A small self-supervised image encoder, trained from scratch.
Model: 7.04M parameters, 32-pixel images, norm groupnorm, activation celu, depths [2, 5, 5], widths [96, 144, 208].
Training: soap at rate 0.0043, 5600 steps, batches of 128.
Data: trained on patchworks of several textures, 4.9 epochs.
Rows from block 9 of a small self-supervised image encoder, named by matrix and row number. Rows with one number belong to one channel. Each number is 128 + 32 x the weight over its row's rms, rounded and kept within 0 to 255. All counts start at 0. After the name is the row's rms in percent of the matrix's.
Before each channel's rows are labels from the 100 images, of 14976, where the channel reaches its highest value: "patch colour" is the nearest of a few named colours to the mean colour under the peak. Only what is clearly more common there than usual is listed. The data: patchworks of several textures. In brackets: how many of the 100.
# convs0: first 3x3 conv (model.blocks.9.convs.0.weight, 208x208x3x3, standardized in use, each kernel summed), inputs 104-207
# convs1: second 3x3 conv (model.blocks.9.convs.1.weight, 208x208x3x3, standardized in use, transposed, each kernel summed), outputs 104-207

patch colour: grey (55)
convs0.141 115 [128 128 137 163 129  73 146  36 111 122 110 150 137 178 104 157 145 148 131 175  85 136 108 160 115 127 117 104 142 178 191 133  99 186 129 136 147 124 156  85 141  97 132 100 131 159 255 111 123 122 139 134 170 122 126 211 100 173 151  79 139 163 151 217 107 148  76 161 162 143 173  52 115 111 158  68 147 103 128 124 153 149 164 147 117 127 170 101 116 148 118 127 153  97 129 129  86 124 103 122  83 122 160  82]
convs1.141 091 [132  48 175  52 114 120 154 146 119 149  88 159 136 157 152 103 123  84 144 145  57  56  76 134 105  90  98  93  88 150 126  68 121 109 117 148 106 160 155  98  44 181  68 142 134 128 117 147 156 116 150 117 100 160 123 101 154 104  54 141  82  86 149 168 156 123 138 143 209 105 152 123 162 100 100 110 128 135 116 114  25 100 138 167 115 102 138 128 104  80 115 167 103  97 164  76 144 134 225 156 132  86  98 139]

patch colour: grey (63)
convs0.118 133 [ 94 131 121 147 150 148 132 132  81 138 140  97  99 175 144 230  76 163  97 142  85  78 135 103  92  70 142 157 103 157 161 114 141  89 164 138 160 118 130 162 109 108 122 128 102 129 106 139 104 126 128 137 188 144 104 141  86 139 224 181  96 127 169 103  93 118 122 145 141 136 156 149 144 128 225 146 127 116  39 105 149 115 174 149  95 148 158  79 151 151 126 131 163  85 106  90 147  86 137 139 118 100 142 141]
convs1.118 109 [112 110 105  89 138 140 145 190 143 137  72 106 127 173 213 138 145 113 125 110 128 155 167 120 137 156 148 135 196 176 153 211  98  77 105 147  89 194 104 144 143 151 170 145 131 185  78 100  99 111 103 116 135 136 128 138 112 119 124 115 135 110 175 118 127  83 154 142  99 109  94 127 144 143 114 117 160 114  91 118 131 144 112 195 128 126 166 124  99 135 124 162  60 190 121 155 155 121 134 157 137 104 139  74]

patch colour: brown (51); orange (29)
convs0.107 090 [132 128 128 216  86 121 115 100  76 154 123 110 102  61 103 114 113 142 116 103  62  98 117  79 130 124 132 120 158  74 160  85 130 143 144 117 165  92  65  66 103  73 183 111 109 146 234 123 149 130 170 182 135 159 189 139  99 150 198 155 132 154 152 174 125 106 165 121 146 131 136 130  64 111 124 113 101 135 165 128 130 108 149 131 120  71 168 115 123 150 123  98 213 108 179 139 111  97  70 158 154 134 204 160]
convs1.107 098 [139 109 132  99 132 187 144 108 116 100 110 104 139 112 113 108 142 156 145 130 110 161 155  99 158 124 146 177  98 123 145 102 135 138  42 131 155 174 108 130 177 110 151 157 140 156 160  99 144  87  82 135 228  97 242  96 144 117 101  86 142 132 178 139 116 103 110  43 158  72 132 166 163 153 162  93 118  89 104 136 157 166  48 105 121 159 110 135 249 151 158 149 124 111 156 134 123   8 121 124 114 129 144 139]

patch colour: grey (60)
convs0.183 137 [113 129 145 108 152 125  53  94 119 124 143 121 101 193 141  92 152 181 115 115 111 128 111  71 149 142 127 110 109 167 163 123  96  76  99 130  75 187  97 141 111 126 134 122 164  75 163  73 140 152 126 119 214 133 115  97  76 140 106 137  55  56 131 124 172 131  94 102 130 157 155 129 143 116 102 140 114 115 171 187  78 127 116 100 132 118 195 129 244 140 121 140 127 121 135  70 148 100  65 133  88 145  65 117]
convs1.183 141 [129 101 197 133 129 116 132 122 135 119  92 160 136 214 169 168  76 133 157 159 122  69 107 108 125 113 108 127 190 174 180 173 120  60 187 127 154 144 116 119  64 133 107 112 126  26 104 127 141 121 121  13 136 132  88 122 102 129  93 163 156  69 182 111 140 154 107 108 136 114 206 144 111 119 126 113 100 157 145 169 117 144 117 154 116 110 175 145  95 106  97 103 138 113 131 106 128 114 114 115 129 145 117 129]

patch colour: pink (41); white (30)
convs0.31 084 [104 132  93 116 122 128 105 132 158 164  73 156 109  82  91 108 162 119 148  70 148 127 124 126 129 139 140  80 108 145 105  99 125 117 194 180 115 117 112 152 102 168 191 114 129 122 114  96 177 121 154 132 129 134 120 145 163 161 142 157 155 152 139 148 101 179 103 148 218 137 127 157 119 100 111 129 138  89 136 103 179 154 147 134 124 136  70 107 164 100 153  89 207 187 114  88 113  59 100 130 112 119 109 124]
convs1.31 078 [203 106 100 164  64  62 142 131 105 121 120 118 137 121 108 197 108  78 103 174 165 154 109 135 126 145 153 174  71 170  53 147 132 131 144 133 133 138 152 150 145 133 128 145 138 150 105  99 180 158 142 148 181 139 174 122 128 163 142  92 162 134 123 151 144 144 154 128 163 126 129  94 101 116 135 136 122 150 132 142 144 152 152 168 192 181 111 104  85 130 172 205 135 149 121 128 156  96 169 156 158 152 128 116]

patch colour: pink (29)
convs0.23 091 [114 168  87  92 131 163 102  85 111 119 120 126 135 139 110 158 134  97 162 129 104 110 163 116 155 141 121 109 113  98 129 126  77  48  76 124 148 143 162 114 133 112 123 120  97 150 189 168  62  85 112 126  96 150  87 149  57 113  67 171 190 185  59 107 107 120 160 164 165 134 118 147 129 130  54 126 149 116  85 143 125 168 166 182 119 136 102 136 171 140 133 106 162 114 101  94  96  95 105 102 127  72  85 185]
convs1.23 092 [128 142 131 138 146 109 129 103 118 151 133 102 115 136  99 147 103  85 170 138 132  90  95 124 184 162 100 198 181 202 147 167 132 127 131 164 132 172 156 181 132 137  91 120 120  94 184 116 198 174  75 101 153 119 134 212  91 106 153 145 104 110 126 164 183 139 126 104 109 164  93 152 134 122 100  94 124 101 128 143 110 108 142 128  94 117 120 155 148 128 125 133 184 113 100 147 156 123 119 129 129 154 161 165]

patch colour: brown (46)
convs0.103 074 [128 103 121 164 147 150 116  87 153 179 113 100 119 138 164 187 112 140  62  93 113 156 162  65 181 130 105  98 108 129  97 134  89  65 210 170 144 112 116 160 153 165 125 132 131 116  57  64 131  99  98  94 120 151 122 103 106 112 137 143 159 125 193 129 165 164 106 163 100 102  83 146 105 179  62 179 124  71 134 154 178 123 176 159 113 124 115 103 149 153 145 114 117 174 122 212  90 131 111 136 144 142 138 133]
convs1.103 086 [122 109 137 184 142 146  79 127 117 166 124 125 126  95 118 181 154 159 191 154  83 130 155 151 128  98 137 149  94 104 166 192 119 110 141 131 106 108 133 150  70 141 198 145 146  90 120 122 114 131  87 134 137 169 141 170 159 100 111  85  99  86 136 161 182  96  91 125 152  99 174 151 183 133 151 116  94 132 102 134 193 154 171 226 156 132  96 103 140 195 129 126 164 152 146 113 124  66 142 132 156 111 157 138]

patch colour: black (40)
convs0.27 119 [178  74 157 131 108 123 156 129 106 178 132 127 147 173 136  74  94 116 147 169 122 152 120 145 108 127  98  90 154  89 172  64 123 130 109 154 114 143 133 151 175 118 110 125 167 126 140 151 242 158 151  66 146 120 151 124  59 144 111 138 134 136 107 154 120 151  62 113 124 142  73 136 108 107 197 141 105  94 186  88 123  62 134  72  95 171 123 137 136 170 132 108 159 105  93 140 140  92 136  68 150 132  95 149]
convs1.27 120 [100 140 152  71  11 110 200 136 120 125 124 147  97 107 132  80 104  83 153 151  68 105 137 126 105 109 109 137 126 174  80 130 147  93 173 133 113 131 120 144 135  99 101 101 150 104 122 150 161 119 121 134  61 142 183 129 134 121 128 121 142 201 218 104 128  90 171  87  84 136 122 106 133 130 117 116 127 112 137 126  97 164 108 181 141  99 102 113 136 158 114 145 176 128 110 106 119 154 120 122 169 118 150 135]

patch colour: orange (33)
convs0.202 094 [114 112 119 127 139 110 110 160 153  87  85 154 104 136 177 135  99 116 167  66  93 141 104 106  99 152 165 109 152 174 147  85  96 160  98 101 152 141 144 105  98 152 139 140 156 169 209 117  95  84  95 145 145  87 184 177 169 178 174 151 104 152  44 158 130 151 190 173 134 126 165 137 145  62  96  58 136 113 116 101 138 147 117 105 109  96 181 125  95 139  93 109  93 107 136  88  81 134 115 120 160  66 140 127]
convs1.202 087 [122  77 114 107 108 168 114  95  90 104 118 153 118 170 140 147  79  77 101 118 169 126 132 149 126 171 205  97 113  85 155 139 150 141 114 150 161 147  95  92 131  90 155 122 151 111 155 125 150 125 172 171 103 121 142  87  88 100  98 172 125 199 148 170 173 143 137  74 103  86 173  66 108  99 115 120 132 100  77  81  84 117 151 137 107 112 133 167 128 111 125 143 153  95 207  76 165  25  98 129 148 115 131  99]

patch colour: blue (30)
convs0.43 121 [107 148 109 110 140  72 117 194 133 107 113 135 128 119 138 140 191 103  83 131 148 136 137 161 147 186 115 129 109 111  84  69 102 101 145 122 122 153 125 162 123 131  65 113 140 103  75 109 171  82  96 190  73  90 145 158 173 124 134 120 167  96 125  96 157 255 137  63 112 119 145 159 174 101 158 148 118 171  92  65 162 161 135 167 140  96  79 163 149 149 159 120 139 178 155 133  85 145  96 138 133 139 120 105]
convs1.43 093 [134 126  87 145 118 147 131 109 186 156 138 141  95  80 114 168 158 105 179 160 227 103 121  91  97 178 145 133  97 101  89 168 121 111 128 128 168 134 160 140 212 144 105 137 157 148 106 101 155 117 106  95 156 102 147 113 183 170  57 107 127 102 129 126 162 126  77 163  84 123 151 159 118 108 110  83 122 125  95 130 192 137 123 170 136 161 108 160 126 108 147 126 138 159 127 100 138 137 173 119 125 130  80  49]

patch colour: pink (36)
convs0.58 100 [117 124 144 157 103 112 138  93 125 146 167 140 126 135 158  72  80 188 124 126 145 128  81 129  98 143 157 114 128 140 139 107 163  93 110 138  60 112 119 183 141 139 102 116 142 116 150 115 164 189 151 108 150 161  98 119 119 107 144 116 218 108 128 107 142 124  98 166 141 139 165 141  94 119 118 136 177 119 157 128 109 106 125 118 166 104 115 113 107 163 125 105 130 120 106 144 146 124 144 139 137 107 105  88]
convs1.58 108 [137 155 154 165 153 125 148 108 125 120 102 168  84 169 219 173 102 140 147 108 174  50 116  98 177 110 130  90 149 112 102  82 146 119 123 149 111 150 102 157 137 110  89 107 130 135 122 136 122 140 167 124 133 130 127 137 155 128 166 111  77 147 197 118  71  89  88 129 100 154 163 120  95 129 123 127 141 120 177 150 114 168 130 165 134 119 153 118 122 135 124 117 155  88 130 138 130 148 145 114 142 110  89 142]

patch colour: orange (27); yellow (25)
convs0.186 100 [127  62 122 131 103 143 122 162 235 144  97 132 128  98  90 118  68 116 142  99 134 103 167  41 108 160 142 151 151  74 105 116 119  90 151 113 155 106  98 126 114 150 107 157 174 123 119  89 101 106 121 147 122  68 154 121 139 100 127  80 132 140 122 103  76 194 169 100 146 121 111  97  41  96 104 138  85 153 127 129 189 127  91 116 155 107 199 156 209 117 198 133 116 211 136 122 111 123 133 118 116 114 102 121]
convs1.186 083 [143  96 148 126 126 173 110 138 156 176 135 102 108 101  96 184 132  86 102 125 215 124 151 118 149 138 150 100 120 160 150  75  88 169 156 106  96 127 117 122 115 139 216 135 124 110   8 132 136 153  89 153  96  99 134 120 130 139 144 134 181 243  79 113 165 133 103 109 117 113 140  58 131 173 156 172 145 106  81 101 147  87 179 106 103 156 115  58 132 159  96 134 123 161 152 164 111 108 120  82 138 152 100 128]

patch colour: brown (69)
convs0.45 090 [115  74  66  34 131 136 127 113 119 180 150 174 131 142 193 153 115 168 160  98 137 127 124 109 135 117 134 174  44 125 129 122 198  63  88 181 149 124  80 131 137 181 106 187 158 119 120 119 145 124 126  91  89 130 126 125 120 108 118  47  97 126 115 132 110 129  89 157 118 138 117  90 139 106 128 128 125 201 111 115 181 143  70 176 122 180  96 125 120 134 158 170 211 118 130 135 144 151 150 105  97 119 135 143]
convs1.45 105 [164 115 137 136 165  65  83 207 115 129 131 179 156 121 153  41 138 145 198  76  82 111  40 108 126 138  80 101 154 124 171 173 113 107 151 112 123  91 171  68 129 141 145 155 123 157 172 115  84 122 147 153 178 141 147 150 144 110 110  80 112 133 110 140 125 105 164 140 139  90 154 156 166 127  79 109  73 160 105 117  94  50 125 146 139 153 131 160  93 139 137 104  75  79  92 107  69 181 113 115  85 128  81 110]

patch colour: brown (62)
convs0.135 078 [159 112 127 111 169 134 127 141 223 183  96 143 158 105 113 110 135 130 193 111 189  88 142 139 158 244 145 118  84 135 111  35 124 133 121 115  73 150 172  95 182 149 102 171 166 136 141  93 140  84  90 133 128  99 156 112 166 111 131 138 150 142 122 122 136 171  71  91 109 167 100 136 113  84  86 144 137 150 133 143 148 103 108 126 134 106 124 144 129 102 132 184 128 179 129 138 121 142 179  88 100 156 110 107]
convs1.135 068 [163 163 135 175 154 131  73 167 156 120  86 111 144  95 119 153 124 168 158 104 139 145  65 127 104 135  98 102 110  68  75  96  97 117 187  65 110 148 138 116 138 172 169 119 149 185 126  55  94 128 118 142  81 104 160 155 169 166 113 172  66 116 142 161 147 114 133 108 152 128 163 132 189 117 170 120 114 156  73 123 140 119 126 150 168 149 106 159  98 109 125 176 107 158 132  74 123  91 128 170 142 139 110 101]

patch colour: brown (47)
convs0.206 092 [ 98 111 166 107 118  94 130 149 108 167  79 133  82 191 153 148 138  57 119 125  83 167 131 151 144 136  77 122  72 124 176 157 108 186 131 165  97 137  85 123 107 116 180 132 182 126 233 133 170 245 112 136 208 100 149 138 118 132 136  97 167  75 127 124 165 115 150 167 143 136 129  50 137 143 115 155 120 127 128 101 101 153 116  64 152 120 117 123 110 133 102 155 134 114 157 123 146 121 112 103 133 127 131 105]
convs1.206 092 [ 76 184 136 126  88 133 179 108 143 152 123  99 164 178 156 190  81 106 168 196  99 113  74 195 154 105 135 131 106 136  99 132 129 111 117  90 166 184 133 115  76 105  99 108 191 118 107  77 200 132 156 119 144 150 155  92 132 163  99 109 144 164 106  99 137 109 150 138 112 100  92 112 120 112 137  89 125 100 127  91  89 157 130 144 175 118 141 158 146 128 118 135 150 125 141 119 115 106 127 190 103 144 129 109]

patch colour: pink (32)
convs0.49 117 [137 125 133 216 146 110  96 114 112 135 142 104 149 160 118 145 143 108  85 122  65 112  90  90 116 162  98 102 143 108 145  68 123 207 147 113 165 160 153 111  99 144 153 116 116 146 230 130 164 121  86 153 125  52 150 122 168 158 110 131  89 107 158  96  99 116 235  92 124 132 104 101 148 119  92 109 144 119 143 146 149 136 103 144 140 164 141 133 135  59 122 140 152 151 200 171 131  97 110 127 113 171 176 112]
convs1.49 123 [142 109 122 171  73  99 134 112 101 124 113 118 160 122 105 100 167  65 144 161 156  93 145 129 131 125 154 127 158 149 176 121  98 155 118 140 132 136 126 144  80 112 132 122 132 142 138 105  77 151 148 105 173 129 123 111 101 120 108 112  84 155  60 145 107 147 148 124 146 100 145 120 134  99 135 127 156 212  81 106 114  89 206 125 138 157 172 194 136 132 118 124 155  79 213 179  96  72 151  85 123 157 161 109]

patch colour: blue (58)
convs0.159 095 [161 169 154 127 144  91  82 162  95  64 175 149 185 144 113 135 111 119 126 120 159 147 162 222 111 112 132  99 137 133 178 140 177 149  81 104 102 117 169 124 162 109 163 140 111 123 152  87 171 121 185 131 148 162 126 152  87 114 105 114 181 182  82 113  41 173  89 128 129  78 102 120 127  99 118 135 155 135 185 132 132 141 160 102 122 163  73 144  78 160  91 111 112 119  64 183 101  91 131 141 105 147 117 148]
convs1.159 090 [168 129 142  25 139 135 162 166 162 124 115 129 125  65 129 164 149 145 129 152  92 162 122  96 144 106 140  80 131 128  91 131 110 100  95 136 117 140 114 129 130 165 163 146 122  83  99 145 111 120 213 126 134 139 141 115 125 123 180 165 166 147 130 122 122 128 103 138  88  82 147 155  86 139 105 118 128 128 208 102 127  85 115 143 154 111  98 131 136 141 108 121 177 200 134 170 135  86 104 131 152  93 172 104]

patch colour: brown (44)
convs0.169 093 [130 149 134  65 113 116 175  84 144 122 137  97  71 109 118  89 121 120 102 107 125 119 216  90  93 108 116 128 127 143 153 154 145  96 125 134  92 145 150 148 152  88 224 125 115 145 124 157 104 133 167  95 131 137 103 134 128 131 141 125  77 102  82 164  96 159 126 211 148 130 133 153 151 101  89 181 148 164 131 119 126 229 123 193  84 143  70 134 127 213 153 107 146  94 162  70 151 139 151 165 143 175 119 109]
convs1.169 078 [128  82 121 208 153 160  70 102 117  96 115 141 113 115 118 123  87 187 162 139 139 105 218 106 118 128 147 166  97  91 139 125 155  98  61 109  77 128 132 116 128 172 210 154  97 143  53 157 115 150 143 144 119 172 120 134 177 108 145  99  70 119 139 112 121 114 117 162  95 115 139 152 122 151  94 101 128 145 137  88  87 196 123 183 152 131 106 117 143 131 152  89 106 130 104 124  87  87 148 115 145 183 129 132]

patch colour: blue (43)
convs0.4 127 [110 107 132  86 129 100  60 101  68 108 105 122 178  68 164  96 219 119 133 126 114 121 121 137 108 156 117 118 109 125 189 139 128 115  95 116 144 125  82 135 159  97 177 108 144 119  90 139  84  91 155 172 127 136 103 141 124 126 120  96 169 132  90 122 122 118  63 135 135  74 108 179 169 143 207 140  87  87 156 134 150 165 138 114 161 126  74 134  33 127 139 156 121 113 142 156 139 207 198 139 109 245 178 128]
convs1.4 104 [147 178  82 142 113 206 101 126 121 172 129  90 100 105 115 103 139 125 118  98 140 105 105 117  70 167 120 131  91 159  93 150 134  51 128  90 129 130 138 147 157 153 165 164 132  85 133 165 143 126 132 104  78 144 133 141 127 120 131 159 134 105 151 135  75 133 149 144 101 176 112 133 117 145 145 131  72 255 138 115 142 217 116  94  99 121 117 126 132 128 142 139 132 183 151 147 148  90  90 147 171  79 158  93]

patch colour: black (27)
convs0.146 094 [111 121 120 119  87 140 139 149 163 152  51  81 107 115  95 181  64 124 127 126 127 116 123 105  96 154 139 135 151 145 144 173  76  74 109 149 149 187 144 128 101 144 173  83 148 125 113 105  87 150  98 173 139 140 118 135  92 125 114 158 211 244 156 132 139 128 141 165 166 130 210 172 121  77 122 167 105  92 139  91 144 123  97 180  55 186 229 118 156 145 129 132 124 143 144 115 128 113 123 196 142 106 117 106]
convs1.146 093 [159 119 138 114 154 171  81 156 140 117 149 163 131 169 101 159 111  99 102 107 116 144 150  74 144 142 109 141 103 184 124 128 184 108 158 123 128 133 138 183 176 139 148 160 126 125 104 112 169 109  66 137 182 137 114 154 211  88 152 109 128 128 226 134 146 128 109 138 116 130 126 115 148 148 129 109  75  72  68  98 101 134 121 180 171 144 115 117 117 159 144 178 101 166 159 136  58 102 113  92 168 153 157 118]

patch colour: blue (61)
convs0.108 108 [132  83 147 127 122 128  50 151 180 136  75 115 187 222 125  76 124 123 145 104 170 136  90 105 137 167 122 106  76  97 146 104 101  82 107 129  93 144 159  78 154 169 194 162 149 120  99 104 255 166 147 114 145 120 130 104 120 119 140 118 138 131 149 149 121 144  94  88 148  88  85 118 158  97  99 137 111 153 113 114 107 121 119  97 120 121  77 131  95 144 124 109 157 153  84  84 156  98 106 100  81  94 137  83]
convs1.108 090 [152 137 194 119 121  91 142  85 149 166  89 120 150 124 102 153 104 139 106 153 140 137 132  99  82 100 118 142 101 130 160  91 106 183 163  81 102 161 133 165 111 158 124 113 150 145  91 137 201  84 124 150 121 100 185 117  88 122  95 137 135 132 198 125 102  94 127 112  91 144 130 103 138 118 141 162 108 125 124 110 112  97 110 121 136 203 109 146 117 134 155 141 109 200 123 119 152  72 129 152 142  84 165 131]

patch colour: blue (55)
convs0.74 088 [111 119 109 130 106 147 164 168 200 141 126 130 225 130 156 160 189 122 166 167 198 129  92 184 161 217 147 120 116  82 177 112 124  96 104 139 135 160 192 147 184 168  83 146 108  92 117 154 143 134 112 165 130 161 108 170 136 110 121 149 147 135  93 112 156 185 114 111 103 112 132 172 151 102 110 153  89 173 119 175 255 122 186 118 100 110  93 161  59 115 164 131  72 161 105  81 108 136 166  72 138  84 129 157]
convs1.74 077 [153 153 130  76 107 138 139 148 122 156  85 157 122 106  98 131 192 179 141 180  97 132 108  90 121 167 129 165 106  65 117 112 194 138 143 148 135 120 174 103 140 113  65 137 125 130 141 143 107  84 135 111  77 149 134 112 102 154 107 161 127  61 107 155  79 123 104 155  77 114 102 110 102 151 144 149 167 162 173 156 165  99  83 155 132 150 103 140  68  87 190 179 141 109 128  76 179 134 156 140  72 106 125 156]

patch colour: blue (42)
convs0.26 084 [161  94 131 161 140 122  63 217 145 154 123 142 127 126 111 142  90 116  74 156  84 129 149 186 126 164 165 130 129  93 107 192 101 121 102 112 122  65 159 106 136 157 146 100 132 123 115 128  86 124 170 134 108 146  89 153  62  99 169 107 106 117 136 130 187  82 162 145 131 101  83 108  82 137 144 131 155 119 181 177 136 127 143 110 131 150  81 131  89 161 154  90 118  95  85 137 122  67  77 188 122  94 144  75]
convs1.26 086 [141 159 139  89 112 142 126 112 101 138 106 165 139  84 109 153 104  98 156 112 117 184  55 202 113 161 130 159  68 127 104 177  88 136 106 120 110 155 132 154 180 188 108 156 142 146  93 145 167  80 120 182  56 108 139 133 114  97 139 131  96 139 172  75 127 160  85 107 160  91 112 173 136  83 111 166 124 140  97 149 143 104 159  91 137 153  81 138 119 146 161 255 180  77 128 141  52  98 105 140 165 121 130  97]

patch colour: orange (28)
convs0.99 094 [133  74  60  91 116 125 117 253 143 173 111 117  64  69 118 145  71 117 137 161 120 113 146 107 107 141  95 139 152 133 106 101 115 180 122 125 147 154 103  79 130 185 137 147 212 177 128  88 112 104  79 125 111  58 170  90 190 178 146 145 139 118  94 139 163 163 203  97 150 131 115 114  69 119 118 127 100 131 124 141  94 145 112 154 149 116 130 129 128  64 154 146 116 184  91 105 101 101 106 138 156 143  68  89]
convs1.99 092 [103 138 101 174  44 166 126 133 115 142 174 117  96 162  98 110  89 111 104 156 170 105 139 151 150 137  93 143 105 155 180 111  91 151 117 108  47 137 101 149 112 111 125 108 160 149 184 112 106 130 121 176 108 121 144  99 175 219 148 147 166 178 138 170 102 121 196 133  49 148 111  78  71 183 135 114 182 127 146 100 136 105 136 122 106 112 118 174 161 118 126 121 144  75 170 150 111  92 104  97 150 140  89 100]

patch colour: yellow (32); pink (28)
convs0.167 098 [121 164 109 159 146 138 102 114 142  93 147 128 147 125 172  83 140 102 133 147  46 160 123 124 146  96 116 148 147 103 126 153 109 151 180 107 145  94 208  79 124 112 118  99 123  98 127 142  99 139 123 120 105 123 118 125 129 160 125 115  83  93 126 142 189  90 128 130 109 174 128 198 105 125 118 114 152 106 109 107 135   0 146 123 141 120  88 105 123 154 114  68 106 113 138 116 144 134 116  99 133 125 123 191]
convs1.167 097 [108 168 121 104 146 143 159 124  99 183 130 175 101  90  60 185 154 104 125 165  34 128 110 146 158 121 123 163  86 119  78 120 122 152 128 139  95 134 186 149  93 115 105 127 126 152  98 149 104 110 106 129 136 161 149 162 107 155 123 141 110 107  54 131 137 118  73 110 165 172 134 201 129 118 123 120  89  97 130 154 180 144 135  92 114 131 112 146  95 143 108 155 118 118 136 158 147 103 207 108 133  72 124  87]

patch colour: blue (32)
convs0.148 088 [121  89 113 151 125 113 122 127 123 150 153 122  83  55  80 185 119 113 180 169 159 165 102 172  92 112 114 105 124  78 131  85 114 142 126  81 141 136  59 185 123 145 128 118 130 131 177 160 182  96  94 100 173  93 101 140  95 132 107 136 202 129 129  94 107 117  96 140 127 122 117 100 103 143 147 123 136  81 111 127 116 177  98 181 116 133  90 126 158 243 110 111 122 112 132 121 156  99 140 159  83 113 101  60]
convs1.148 090 [137 154 158 115 142 127  78 106 158 148 132  68 113 135 163 138 149 152  97 103 184 140 188 123 179  96  80 116 147 109 114  98 116 132  76  75  99  93 104  80 138 143 182 107  81 115  70 177 117 181 212 108 101 119 143 103 109 112 200 158 144 126 125 147 107 123  61 182  81 122 103 123 132  98  99 107  96 177 145 159 119 108 149 140 106 114 128 110 130 161 157 157 133 121 113 185  89 111 116 156 144 116  90 156]